config.yaml
hop_length: 160
encoder_widths: [384]
fusion: "prefix"
decoder_width: 128
decoder_mlp_ratio: 2
muon_scale: "original"
lr: 0.0093
adamw_lr_other_params: 0.0011
warmup_steps: 1010
Rows from block 6 of the audio encoder of a small encoder-decoder audio transcriber, named by matrix and row number. Each number is 128 + 32 x the weight over its row's rms, rounded and kept within 0 to 255. All counts start at 0.
Before each channel's rows are labels from the 100 clips, of 14976, where the channel reaches its highest value: "strongest on" is what is common among them. Only what is clearly more common there than usual is listed. The data: phrases spoken by 400 fixed synthetic voices.
# conv: width-3 conv (encoder.blocks.6.conv.weight, 384x384x3, each kernel summed), inputs 128-191

strongest on: /æ/; /ʃ/; white noise
conv.81 [ 94 122 131  74 134 118 115 198 102 117 145 171 127 148  87  58  62 199  80 158 138 102 124 165 125 108 162 121 121  75 180  92 132  80 143 115 155 147 107 149  13  96 110  93 166 131 190  99 120 100 130 100 162 121  92  77  80 140 146 141  91  81 104 173]

strongest on: /ɝ/
conv.55 [ 41  76 198  95 210  94 158 136  77 118  98 107  86  97 141 124 160 121 105 132 170 189 114 138 104 120 157 169 137 155 113 134 121 128  82 174 156  74 133 136 119  42 141 155 166 147 145 111  98 171 145 173 181 134 140  88  83 149 175 125  89 110 177 130]

strongest on: /aɪ/; /tʃ/
conv.345 [172 143 164  84 140 127 165 141 141 120 148 192  90  67 138 125 126  88 157 127  90  96 138  80 199 100 107 134 106 116 127 103 144 133 196  45 101 127 113 130 107 163  65 152 120 128  77 103 128 114 153 140 143  91 121  94 122  97 140 145 126 196 125 127]

strongest on: /eɪ/
conv.22 [157 137 117  81  71 142 123 159 137 110 142 123  74 165 131  71 113 124 157 110 142 135  88 153 136 116 182 152 153 139 124 122 139 151 170 148  87 125 202 103 191 141 176 157  98 155 126  31 133 197 118 141 150 106  82 112 136  91 151 141 145 141 154 119]

strongest on: /s/; /eɪ/
conv.323 [128 103  90 124 136 223  85 113 100 120 150  92 120 179 141 134 136  68  96 119 106 141 166  98 106 151 107 141 140 142 175 104  91 133  92 146 175 141 157 125 116 133 140 134 111 149 144 197 151 102 129 142 120  80 167 116 100 108 126 157 175 152 111 100]

strongest on: /tʃ/; text has "teacher"
conv.361 [166 120 145 143 138 110 114 121 167 109  95 161 158 154 189 148 114  99 136 189 142  61 150 113 135 110 164 116 171  81 179 115  97 180 171 106 141 159 134 125  98 140 106 126 156 141 131 102 164 135 146 115 136 136 129 141  94 114 117 139 155 146 106 119]

strongest on: reverberation; /ʃ/; /i/; text has "shiny"
conv.221 [117 132 148 173 146 142 111 117 103 161 136 112 107 127 132 130 134 138  94 115  61  51 144 170  85 138 118 110 133 116 111  81  94 134 141 140 180  99 124 124  98  97 142 151 111 153 137 125 156  98 141 109 120 145 127  82 108 140 128 117 142  61 104 134]

strongest on: /ɪ/; /b/
conv.319 [152 127 147 145  71 158 157  96 203 107 146 119 147 125 127  88 138 204 140 144 112  87  69 100  90 161  94 127  76  82 157 170 125 148  82  72 135 127 133 117 122 115 124 124 114 135 135 142 173  87  89  84 111 164 172  85 145  61 242 155  49 135 148 153]

strongest on: /ə/; /ɔ/; /f/; text has "forest"
conv.342 [127 137 116 123 103 102 108 138 131 124 106 116  58 134 103 131 127 101 117 116 131 121  91 123 135 177 136 159 128 142 130  49  99  82 149 165  47 175 139 123 151 101 174 145 153 130 122 156 143  87 125 153 139 149  98  78 105 137 118 103 162 104  69 139]

strongest on: /ɝ/; /ð/; /ɛ/; /ʌ/
conv.366 [160 131 208 121 136 143  65 151 139 151 149 201 132 171  96  80 128 103 142 128 139 184 135 104 128 134 109  89 119  92 133 149  50 116 111 134 235 151 110 145 159 170 182  97  95 151  91 123 137 134 135 122  93  80 136 163 179 119 153 116 100 114  43 120]

strongest on: /ɝ/; /ð/; /b/; /ʌ/
conv.14 [112 127 137 117  96 163  63 119 173  79 100 118 124 121 140 122 123 158 127 123 149 164  88 139 185 131  70 151  92  98  99 137 104  83 128 114 159  57 162  82 195 133 140 113 154 102 114 100 155 158  92 165 161 156 143 105 183 103 108 167 132 144 140 122]

strongest on: reverberation
conv.45 [ 91  60 134 120 141 135 108 147 181  88  43 122 148 133 109 160 166 105 116 126  82 105  82 175 146 103 124 142 113 157 119 121 169 156 107 107  96 145 140 166 138 162 166 107  89 133  88 142  93 170 121 192 155  81  84 110  99 156 110  98 149 104  66 158]

strongest on: /æ/; /ə/; text has "cancel"
conv.117 [132  74 103 143 118 157 151  94  58 123 120  99  92 183 161 122 120 124 186  74 158 137 100 116 151 134 178 142  90 130 130 130 102 135 110 111 136 115 160 134 128  36  90 119 144 128  94  85  81 124 129 185 144 149 135 155 179 143 170 153 154  90 143 147]

strongest on: /æ/
conv.363 [124 175 137  87 123 153 166 105  95 147 152 192 140  94 168 112 191 166 169 148 225 101 154 108 144 154  96 135 142 110  83 144 138 114 149 152 136 112 120 135 124 161 138 135 165 121 143 135 150 111 186 121  69  69  87 116 120 110 132 147 114 172  92  99]

strongest on: /eɪ/; text has "today"
conv.270 [116 110 133 119 121  84 111 162 109 144  78 150 110 130  93 140 163  82 117 144 191 112 100 189 130 137 105  61 112 160  88 132 123 121 134 147 102 185 103 150 122 147 104 142  65 168 114  92 174 103 118 139 142 112 137 147 111 119 209  61 109 118  77 168]

strongest on: /ɝ/; /aʊ/; text has "flower"
conv.272 [ 62 104 157 171 182  72 157 113  89 117 114 126 150 129 118 150 112  98 108  94 119 204 139  56 144  93 162 122 178 155  88 143  41 118  91 143  93 133  68 132 167 140  68 179  93 123  89 137 114 167  91 117 179 149 193 137 127 161 141  73 136 168 149  88]

strongest on: /s/; reverberation
conv.264 [130 159 136 154 136 119  81 114 150 144 140  91 154 116 101 127  48 138  98  99 106 148 158 106 116 129 107 168 102  75  95 102  81 128  72 123 156 110 114 159 104  88 198  68 113 102 150 181 139 189  84 178 100 115 203 113 145 130 100 195 138 190 201 108]

strongest on: /ɪ/; /v/; /dʒ/; text has "village"
conv.356 [104 145   0 102 121  86 132 142 164 214 115 128 127 115 160 107 119 109 164 125 160 106 150 121 172 181 129 119 103 124 121  65 157 108 115  52 113 137 136 155 117 169 121 149 103 129  98 145 123 129  95 160 153  95 103 169  99 120 164 102 144 167 190 154]

strongest on: /æ/; white noise
conv.316 [124 165 127 104 130 154  79 145 134 100 145  93 119 192 125  95 165  74 117 158 140 138 149 143 185 123 165  65 121 142 117 167 119 197 165  95 157 129  55  97 127  96 108 148 114 130 114 139 150 105 148 127 172 124 104 122 186 135 111 135 154 115 168  77]

strongest on: /ɝ/; /m/; text has "cancel"; text has "farmer"
conv.25 [113  91 122 137 141 171 177 154 118 110 120 130 134  74  71 167 164 136 110 142  42 112 166 117 100 139 144 171 102 214 113 111 122 112 130 105 183 141 122 133 163 139  51 162 130 125 155 122 155  76  84  87 132 136 146 133 142 137 138  89 122 142 158 141]

strongest on: /u/; child-like voice
conv.88 [169 136 124 192 155 113 120 176 176 176 111  96 140 154 134 108 116 126 136  94 142 180 122 166  97 101 123 107 143 152 153 170 137 176 155 123 154  74 131 124  71 164 142 107 133 116 102 132 117 130 111  79  62 115 196 118 177 144  52 125 106  65 201 158]

strongest on: /eɪ/; child-like voice; /ʃ/; text has "station"
conv.103 [150  57 141 119 177 164  80 117 128 123 104 133  93 120 102 164 146 119 103 102 147 122 154  93 118 117 114 113 146 126 151  83  96 105 103 155 127 111  96 111 106 163 102 179 135 114 102 120 159 101 116 143 109  94 146 145 120 120 104  55 176 166 153  91]

strongest on: /æ/; /ʃ/; /g/; text has "bag"
conv.176 [136 122 139 146 130 167 200 107 109  76 136 195 170 132 150 136  98  89 154 128 142 146 165 166 123 122  98  85 148 131 155 149 113 131 162 130 203 113 113 128 107 104 124 158 160 178 117 146 146 134 110 149 135 136 106 144 195 160 161 125 138 133 157 179]

strongest on: /ə/; text has "cancel"
conv.382 [145 163 163 108  25 129 134 103 165 111 193  93  82 121 141 173 113  95  74  45 140 106 136 117 131 141  78 143 127  95 121 168  76  97 144 192 139 136 143 117 119 123 154  90  65 121 160 123 108  69 135  54 124 124 138 151 128 137 121  61 172 162 120 173]

strongest on: /aɪ/; reverberation
conv.238 [139 160 124 103 130  86  89 150 139 107 100 156 142 123 119 129 162  78 113 115  97  86 110 162 116  74 165 143 188  90 130 142 144 153 127 165 195 129 137  99 102 142 160  97  93 119 149 144 170  99 104 105 101 186 105 136 102 118 171 105 137  77 142 133]

strongest on: /eɪ/; /ð/; text has "they"
conv.62 [150  40 118  98 140  95 128 109 159 129 144 164  59 147 110 123  76 111 118 132  58 154 100 169 112 114 158 155 109 125 163 143 113 191  74 118 137 118 111 111 100 127 132 154  92 103 122 104  94 136 110 123 134 119 127  94  87 122 150  89 152 172 103 122]

strongest on: /ɝ/; /ʒ/; text has "measure"
conv.347 [ 80 115 104  94 132 125 123 127 136 122  81 131  84  91  65  83 120 157  31 117 126 133 169 216  86  92  99 108  81 152 100 135 106  87 109 109 136 181  93 131 114 170 142 182  65  85 144 126 127 146 165 108 110 121  83  74  61 116  92  96 106 159 135 137]

strongest on: /ɝ/; child-like voice; /v/; /ð/
conv.164 [112 183 204 155  90 149 131  69 143 169 126 137 144 146  40 141 155 132 112 112 133 117  82 159  46  93  47 177 157 166 150 126  99  88 109 167 125 173 147 100 156 113 138 170 118  93 146 131 159 107 115  67  82 150 153 163 152 174 110 156 109 162 159 126]

strongest on: /tʃ/; text has "child"; /dʒ/
conv.321 [101  78 158  82 117  92 152 176 115 153 156 181 148  99  88  78 132 185  96 112 127 159 163  90 148 152  71 156 131 103 197 143 176 164 120 176 145 112 146 140  85  89  75 138 123 209 170 144 172 146 139 164 149  76 143 149 135 152 149 153 136 149 151 114]

strongest on: /ʌ/; /dʒ/; white noise; text has "judge"
conv.267 [152 155 139  87  81 124 128 127 169  95 128 181  94  85  92 125  48 112 152  98 129 142 141 159 123 101 124 101 155 127 102  83 161  74 115 194 140  56  98 154 156 108 177 115  94 139 168 127 173  99 100 115  82 136 112 132 142 148 130 108 135 152 114 122]

strongest on: reverberation; /dʒ/
conv.210 [ 92 115 152 115  69 142 122 158 142 133 131 150 120 175 106 124 123 111 155  53 104 104  97 109 146  82  88 107 125 151 150 135 104 158  98 205 130 103 112 120  93 123  60 153 150 130  67 181 132 185  71 127 169 119 111  98 136 111 103 107 159 108  69  90]

strongest on: reverberation
conv.372 [138 177 109  99 124 113  87 115 124 113  50 173  72 158  99 183 138 130 100  88 140 107 117 160 118  81 137 156 118 146 107  98 117 114 122 112 160  52 170 103 134 130 157 110 128  93 166  82  83 161 123 120  94  96 133 135 134 142 125 152 165 145  87  95]

strongest on: /tʃ/
conv.343 [137 163  84  94 132 186  60  92 124 129 199 148  99 115 171 115 139  74 105 102  26 135  87 129 200 193 159 157 103 119 127 134  72 115 182  66 101 130  97 167 120 157 128 139 161 147 107 180  84 105 116  94 105  34 127 118 157 123  86  96 109 153 141 207]

strongest on: /æ/
conv.240 [106 138 128 130 129 104  78 106 107  90  56 152 117 112 112  72 135 103 118 113 146 113  94 138 146 158 146 112 146 126 134 109 160  67 133 129  96 137 140 111 118 139 202 166 131 166 125 138 145 190  84 103 132 129 118 135 126  93 154  92 112 128 153 133]

strongest on: /eɪ/; text has "today"
conv.129 [120 122 130  70 116 112 144 142  69 176  99  52 115 153 149 123 108 111 196 179  52 158 107  67 164 156 137 172 207 119 123 198 176 169 114  90  77 104 141 102  45 129 135 102 159  88 135  98 141 118 128  58  87 114 143 167 134 127 118  50 138 163 103 118]

strongest on: /eɪ/; white noise
conv.333 [ 95  97 125 182  99 104 121 154 116  61 112  93 125 138  97  95 147 142 152 164 126 109 120 143 104 129 115 115 119  98 133 178 100 147 115  93 107 144  92 117  83 190 167 186 119 137 155  73 114 132 130 111  75 179  92 141 153 145 147  91 132 141  87 150]

strongest on: /tʃ/; /i/
conv.120 [ 85 129 143 133 161 182 145  93 156 166  91 104 134 116 129 186 138 172 130 133 147 124 108 115 111 114 132 104 180 134 183 109  59  72  62 119 161 148 147 111 164  95 150 142 150 104 154  49 168 129 127 134 122 185 181 150 138 171 110 156 121 127  71 143]

strongest on: /æ/; reverberation; fast speaker
conv.249 [114 144 148 138 111 138 175 151 128 169 132 148 105 131 117  88  74 109 163 160 171 100 145 105 122 105 138 178  41 151 154 123 134  76 143 104 114  77 180 144  96 141 146 150 122 106 141 136 134 123 152 163  74  92  50  91 127 157  96 121 182 140  84 117]

strongest on: /u/
conv.41 [143 123 122 164  96 142 126  69 106 150 145 100 126 153  62 162 140  90  98  97 131 162 138 140 182 107 133 137 100 142  92 109 115 185  83 130  88  92 142 144  93 129  57 133 171 103 123 154 105 140  83 147  46 101 111 126 144 164  84 113 161 159 182 200]